A small contrastive image-text model, trained from scratch.
Model: encoder activation gelu, encoder depths [2, 5, 5], text encoder layers 7, text encoder norm layernorm.
Training: soap at rate 0.0013, 11400 steps, batches of 512.
Data: trained on flat shapes of many kinds, plain or patterned, on busy backdrops, 29.9 epochs.
Rows from expert 44 of block 7 of the image encoder, named by matrix and row number. Rows with one number belong to one neuron. Each number is 500 + 50 x the weight over the matrix's rms, rounded and kept within 0 to 999. All counts start at 0. Numbers have three digits each.
# up: expert up (encoder.blocks.7.mlp.up, 64x128x256), inputs 0-127
# down: expert down (encoder.blocks.7.mlp.down, 64x256x128, transposed), outputs 0-127
up.45:505564461513499543506541530450515563410524452494510481503478468484517495448553523431519482471560617572573529541547465464538553550526525443482561451427540507442490535498534467516516361499501516450452474456488460479565506549538531586510531479510444483473520505456514591486582564474537450498552546496489501503536400510492557467533567392473438552476507514455497471534449532564518490492476
up.46:446527539492565466483508410597449577430455547489448497505537476525494516499574555433531508439464501477545489448469481546336547578520480525617457507486484479488483498636452480442488504447507519476505463521528472486543438480627495489540459510470460462490515452448467439582480495525512514455453483607448504540423513545540507475513520479543449459447497507417452423503527487496530583446518
up.47:472452539449555430463526596451548534436563440510541457575518488458486540526459419558555451557494506549518480548486576530498468558411503468499484432537608496454535600569481503475628374555490508536531474543469485395477448492501454509515432470493469520508517492551592476513402485460450550390427423444546494485558426516512519491487526560525559652455509560489502501599458400458464530467537
up.48:485512577483523529525502530590510558549478474440530519482461411476527495486520595501497472534472533522497445478436492440550485485535556465495495531534497544491524538432549549455486530497471482525479487565538434506398514477514473463528511619464528475513621479477452487496474488530485555516539510494415500473502514508478454487513503453477438555443543476476476510513485501469528520575527
up.49:564445503524571495620565475504560522509496462501481552433503418495494449557395610462368552490586561518533444477504574435595542486495443589507507507569512559505507500453433595448483502527491457457550465456617511447542461532453455447500480465591493485496467565579512400530492508504508465480479467564460576511525444518519472563536479509424494616498556543467569534488522557447447546488548
up.50:478531498543447552512475453595506494486507480458479505561461439548567442432496490501470523454569447601523526403536486525395483342445550500463486506516552471547555463444513500493471468501517451494496497435481457488576434639529522508460585518450431507494420443496534508414487472538537535528579529397461566460425489520482528490491558456496463508485456434498427496513475519440501553485538
up.51:520522411521532576455484471513537543545549469488434493457458550542516486474554551496534440561439597528479513514492529467419593534488489560457512490443575586459585387465523524563434549550501450472483547485528473503472488481491555475570505465496452556484502531482492481500496479442450420525508456415504503451472411406464550423544459456554402480525509528525554541501523490546518536465473
up.52:473501487515541576534512586375584474568557476461448446475500501527502543427508450466503442508397489507520543569523431576523439416486496471544471480507439463596439447438481454483471534557522560447538396468445458599632557470519533487475461612599463488435644518434435495552535520551521549547506470507527575469500471569476576482483392509535547548474484509533487526522456386459501498499572
up.53:505571483513490445480359480430571476563514480479521446476518472479577439510575525527524579489488563510446473536466485511516536464472560466516524571583529518429478518451593520505500511524561498515417523493469485471477523534466507440472501521479550511532631522486488478516540600568464464532499560481476567499521537450491582528463491563477506560504523547564495487444461457503425462432486
up.54:520433445485504609510534444450469608538516457527555473468564510579462505526528569482488503459494583441586495467481538556456577480600449481399479516460502578498488376458477515521525417456560421340480582442461451438466497478497429610494537550557626347443555486420541337485482415494473515411483565451511433481545519525634536535467451488438531451518461507492475450560540494442541467481441
up.55:558363411470570453495571448458586480468424545521505480403521467580519532444452431470549514481529526552513577561445559412464507463487470495434517485540551441546590451506495387572532542452502477496568488473455532412558452547484548518496461548357439440374536541400547425513505502470481424477457525502506503406429533517517503557533520455502470465532565507484486500440540448551513453487573
up.56:476457422496476445510491527549509505424470460450428522538477517406542553495646468549510385440445560583524513589518507391490501450513511474599451536567499483523510521505518370525448584453400460512563396508552537521603434569447561438545521485503592542523526520525403546558450572512392434570454522518575454534490543486504589545368519543528446594476448636571481563424544438546373524557551
up.57:441481455492468460528546604475468533480462530535516580541536501551519497560604492457520531570519525479484579508449495467532485503492496492427547477468526474524517557478494517480520516508513452438512466507468516489537512563472587543510562549444522509400481482520446557410516544474522518526496506542508514467462469463449578513493532504512522514522529417527521469467557466602475445551502
up.58:399557504432518521408486461542472540569522422588518509474571426495436391589502584526426547483415449554477466595447489414513511534519579534462431575524482526507544513480550598524565448510540469472575502475525571552488530518488479564493386546526490468499515551508447459563450452523500538539444475553435542496493407485552449464525533532546444561444483454438545549484488518417550470475493
up.59:428455524515432479540419484531466473406460399435487512462552599545418481469480529380531433500513583428574435476406422560549487515514421408407495472512491401494466562482527478471469513468521540586542515528480591485616465562404443509509562426571490520513518472519575489506535506579489507450422511474534496467449472519527455504490528515524528439468544521487520548439522606552502555486509
up.60:484553576461570584441395503456537359473507565544414484440531519479508494370525428604451523510525508531634503450602503492550399484494567566512542491538512615495473441382526366534453363494531571569359423390534554542564557521566460426655496478469530443574570449378481499522451489565585482602454505543685441532458546451489451565528546479521517439492455484549509540393434501520509581469471
up.61:479487533487573499487540442507547564451505456465527534570574536531541549605530458579531570514490508495519521557539506475518488409509594512532501531520503480478424509399482430527489495550540522575478558540472478524437495420501569497512538470492526564507475503360486553411472479442486543519445387541511506437448497450520550518501522508541589521445460576538453548552473488497489479508496
up.62:477488417453521552537579438465482458492422532481585487443629614435448402523472556448479475485407520497429555480438607455577540493490428437404528576501534484494439500597514451489462512290505514554538505672461486478427479525537543506554524403484399563495609607476431529462483544486505526478464423563510572474480440474453540472557516455611443542399549458400574450539481567495538444474432
up.63:508501432474549523469497514561382549490405563555490561502455500607520459498573421522510426515493488566550410478528453492536535523528546460415512507463559447443469465505514509552480444510575522565486612514473477509519488533516513552530405494492448495490512499536588533520575459377475461489474462569500547432519502499538512489554579477439402525372537522496455498461417575477540580472467
up.64:540425514481558515478627434470562537508533627539396466484495553544412604588566485474518508505486541543549522537473465516450525533647450549504552521510471495475471454487488530472557495535573447397468500577553519458597470520481501518519497593537499454495574448588435526557441447539434523468474451506498364495475431509448614521442500545458497408510491467548639455470499507468466475513570
up.65:483451513522537514507540516551499451471480519484369559602518521457540527477467439484547469620508433473388462438454465450467498493491500555464492488498522489485535547566492525473550458580461471487468523403513501546471503538448468550550505445487492512473544534599446513535547505525419496391467501483523487498523453484475419486494508556493529419583580531517533470577479482508514494529437
up.66:514480474504536373454546585422463358580452557566584483420459467484406505438453520588448599515436319506499467516543430485446398506498437481475545533549462500497467380537472503524581525511469478528482497415506513476477498538534513539505474452532520493466470452580581460582580466563509461486497458460483465509465439525550531546487453480492536425453585467540535399585494487524619496439542
up.67:458466526455445490481520469520475500490541460516486498499503529472399520515515446468575490440544450507477446477462524476502489590537570474465519526469460477521427492485444548559497570562519519501479495494547517505540551524494554485428495549447556552560497574475495548485513510507558437526576523474469539534485566516482470545504433534480388507425458481565378566522450455426374520517585
up.68:478507527526534442497491569514530476471474481525556556501443546579555464575522439484511407530402514460538571443360538620503465432541484447459502482533514487459487407465500533544541462602509481493504426452589532561538487481547668480554492518558481588488462511478475483423483477533495501535446432477555428489439548501491446454464564561481452520482491566458483508554483416567479415560506
up.69:461453392405468493539508536506477550500422437495637475557492474500528507390400502588468534569510562525369463556571427561397532481560515564522451510485617525497448517505472522530498461399571465579491402552525551440485457514437524449538386561458577588510450481531469536478488445576545513508442528490489541598471533522534483515426438542514563550511570523490455556502483472439544442576524
down.45:480533430519587522480435503515525476520528555465546545479463612506434513525449498556483512473435539456536454485516625548528549433436554528577412461520498474524497433444525490457414513467460477487588446519540550523510551449473540543474501509543471521525522454498450474483480482484506481456565433446523517506523540543526433505507480442450572532482470514503444492448541425525486507446470
down.46:418430522502489526501514474577526463503488519492521501440482563466452511572494577494424542498563489482482433462514445474514510522436362481481395564401505436477462545529515436543494555516525502503516526599550494536500532488507489457465542448617593522396533424555500501477416475497524495455484476456488465508578531497443555567532520525511552499510571531492482504636502490486467472546493
down.47:516544507516475528475506406440525533430518495482515498538534500505450527460483587550455523532535451520494473495553523414533459400561406465537596455482399513441427406500489478509459566516498498526469474442450486553613567495474445499479513515511477459467525513491495490513552447470573497532467589512501536438561539491510427445479476554591507397526522505493451518503557516523542550481535
down.48:539411554513479474531504522482562478468614561456504480619552475463586507475456481501452474504423543548510480581524615379486399522477471523494564536424496490468480476460467502473574509504499609476439400468444605577476548416473572492448470458515523445463468518388515527515495489577461447501527548462559514460462457498526558576509450492510562518535581510443474548550490501441448498458538
down.49:507477494514503513483601494507578444470431478548437457592455557561596456549475440501570533560528542560512468536559496449488471470510492477538493419449522476461557509499453392503532462422431485475568455507470497546576499565526448533521501457458496495456467474554379538397523444512423540530541426453468558509482411466451463495542471492458512542657537434478471480474507519446535457471462
down.50:517505569555567460592621398522566432523547503550515476556535537523429486472441394575498568548483423483593562474414508364443453562482589519491523475479549500575453440611432472579498431502534422468542504448504564443473576437478559550522494610468538594522503420509469415527473603476446485496430506403445451520514520485563504464443491459451551373501545503520480592555524529521434510480535
down.51:517576423586399574561456473425532489492516490518498450496480444415560447467519472518445471468514580505471478588496479509560469433452455443497469468446572476485525492476568532483397476492423534453534460428590506527442540505473494482427486409520580511572551436558546568475510514480537516525477571516545533534478573457487485579562512578443518484494473518517518443522501537570457528636482
down.52:515532356519448502574504470467348535458380578488506492459648457532586494568606485477405495553481464496463445474461599471468569585469543553438536587471416544508458598494476427558551447379503484488448461538602512510537462409407563544456443553459488394469444510432514464469594437502519519375439454517534532488519489634557437489436488559586437581456509473493503523519485499452494496500560
down.53:525532475505463575356535521357580545476505511584470545463472564511526358481527547450477464458542399539474507444572447518505532541451446453551497478484524423494457521538430428488468517457492444494511564601559577491491494439462617412477491439579547419546519505509518488530570557527521525495474507474474512394543424584504473499441513460574534466431457530486554559549399513488496540423477
down.54:408542476558504448446471465492482483431534427541464489492545447473517510563540602599564491575475469507490482472523532338563453514407456468484506564545467393487596459420614475537513511497413535503430516502426491442490518524492579498540580483500481450491569438549454587539566459367416550554453481557469533557476454455577553481506483536571461500552495480530442422545507599455501493501464
down.55:496545564571427517555436519470485572462491506529510375592532437497602438555561570443521537503458563508549504496506464469536478449563508586401455483578518495467478436447528452479411506524502488528478393539409482554503540586583490432521499489520609443557420476498527497544473479507535512445498564418547430518562542585549525480405482401532563503479434430431587552472524505619521548554455
down.56:462471498553521510461486502546521637553486430535428449475556522546456457547391546400505575444387498553418515437556483515458469410553565571517493441328588562598609574477586474502466637439529492505511501602493496503485564617501550436499529662533406476377573501493491436395434600488530553422513514490485589465634488524500494473439531456419466517533557393507475562468553402446483448471513
down.57:394537559549584429566526549538509469530467468483531450550493527463496388521533493464481527571437439513459504548480496483542483491491390482414479498493486542593548595465448572544490425584543504453472473414519530494561461516511466480537615493455581551505487515543481483532596598386536446454558426576504488485506491438485451515493529447527497499431479559494418494467547508539461448570526
down.58:432454517512487522627528525437479546522495378546589468486483393515542531482493526457445471510422409533515467519587502532512580502572424435495491462481424526474510514539561484419522454530497476437375566562558518454516577529478588541505460590414532582463465497464606537486478498511535531531468501474413408566426456458477548401429458570550506545532481506455479489450520462515486474502457
down.59:487535468489539495491501522496411408597429578532539509510468536486428486450477477600512578490597376439571560494445522524496630632513510524478511480502441572480412537502581545540591454459565592487531439525483498453523444401497509511484518517446492528463425546501602450559440464540599517522528499564493528440491492471478554482573442459493449442483431648528486521404529480465424432499456
down.60:520488604560478550521466542554503498497575552591536426538527525490540579333442438576495576573523542368646504466553553458594434487395494546529479471370603436445449453543462586570418527497502477430484477523469428525526497549460585547533523472512487513531509443407476442437544384476474480463453414511466524475496505448440558485503491522529504472386522509536517512431663414501565587567514
down.61:515499447392456496504474516483453475406540555471530410474442516502580450522494536545572574463585611549605495439447495482445443423535519507502462525397625427494485517532534489460494485556499523473486552469377512588505536485554453447518471466510519489580478465424436580553495534521450487512491573582432615511633499564513480564403524417480446483536470533525527512480503533488510468394473
down.62:446471518460416430543479449524490468548521510461502549457565618476444471517501460497583562522436541486455450600562539446399589529516538465431412608551440531546414547560471525493493563494633492495448519390429438527497522435544434542538597357441469516446541519577429490522433393412579529484591520577574512592514500489529511549493533508559571495369552525541463442605431486383434542483513
down.63:458396528449485578565385506570571422575486529545491503611511568509547525469505419500546459488503532483491527418511455529403503509388431547534516471468456613492511472495492482513492493521509532398576535451479500479510455525376504522465454466511520433543485462439500569476445600519509426608469500503513510510529417569557554560459550546420515482510460556573507423435486414416515500545573
down.64:468516586464480429515505507479517492483504471553605570470460506503486646491474611608457523584523521564526538554521430405594492542563487442417522555579520511564483468485476473518509491520546532548442534472554549512476582467504473393561580419527424455549496423457483567570564442545486507563563564445492492528503587478473514543538352355500542538465536406573559490548501474513527529509450
down.65:594481445533458564459434526524523500520444436422515473507401458491471504500465537541421540490389487573484530525480498481448521527467555459519570530568393450493459464579469511483427492541529546472489497521472571533478464449528473453499577419524478447563437487423427511536442494528457518503454459473478499501478499522534531476540520545563507519498527473483533546436528455515469561590477
down.66:503515448481564405484562501548515554513469487396492486456513523509498531531457386565543465407444506528558479513510404507567536557534554381591489480586464536500473541489483501496499418450488465520445426428503420491533588460543426514534467532521472431578541499533555467474435511440447610448440512602426359567494538453472655495544453552548504411461491451469528548554481565563472523482547
down.67:479537458470501425451526584474488454494473497459534511479462494424527499457545557414502539518531553423516513489538534519475499464560491547415505481497444454477424525440490439536516489492557485481495491575450431566533490549538454528533473429487451533578477432570447482522472454522485530413414569498511498543538481427437530512459504476501495558432538512495518561498423514488568438472478
down.68:499509542572510496499487493540555551456523439386462488518558524509524437534494473488494468545456500449503459447495489528534442515466532395567456567454555490486488422483458524538450505528496436460398465512514491487421463517498486500416519453530487416527524487474444580644498520486453368568525491554507497539433564504506529489551479519436484514527492479466460486518505545507537536498496
down.69:451519588537499481462504431447509416443548484546577466547528566542565544484516461456419429389416569510459499443562528486560502531524576517497469487539418450423462464470462453521478510579451473554599483548469508533480504425437514468490491597449449502484467519506466482532644497477574474499450484463526443544530581511537472503521527368589572478514515501550540570457443523531455563546460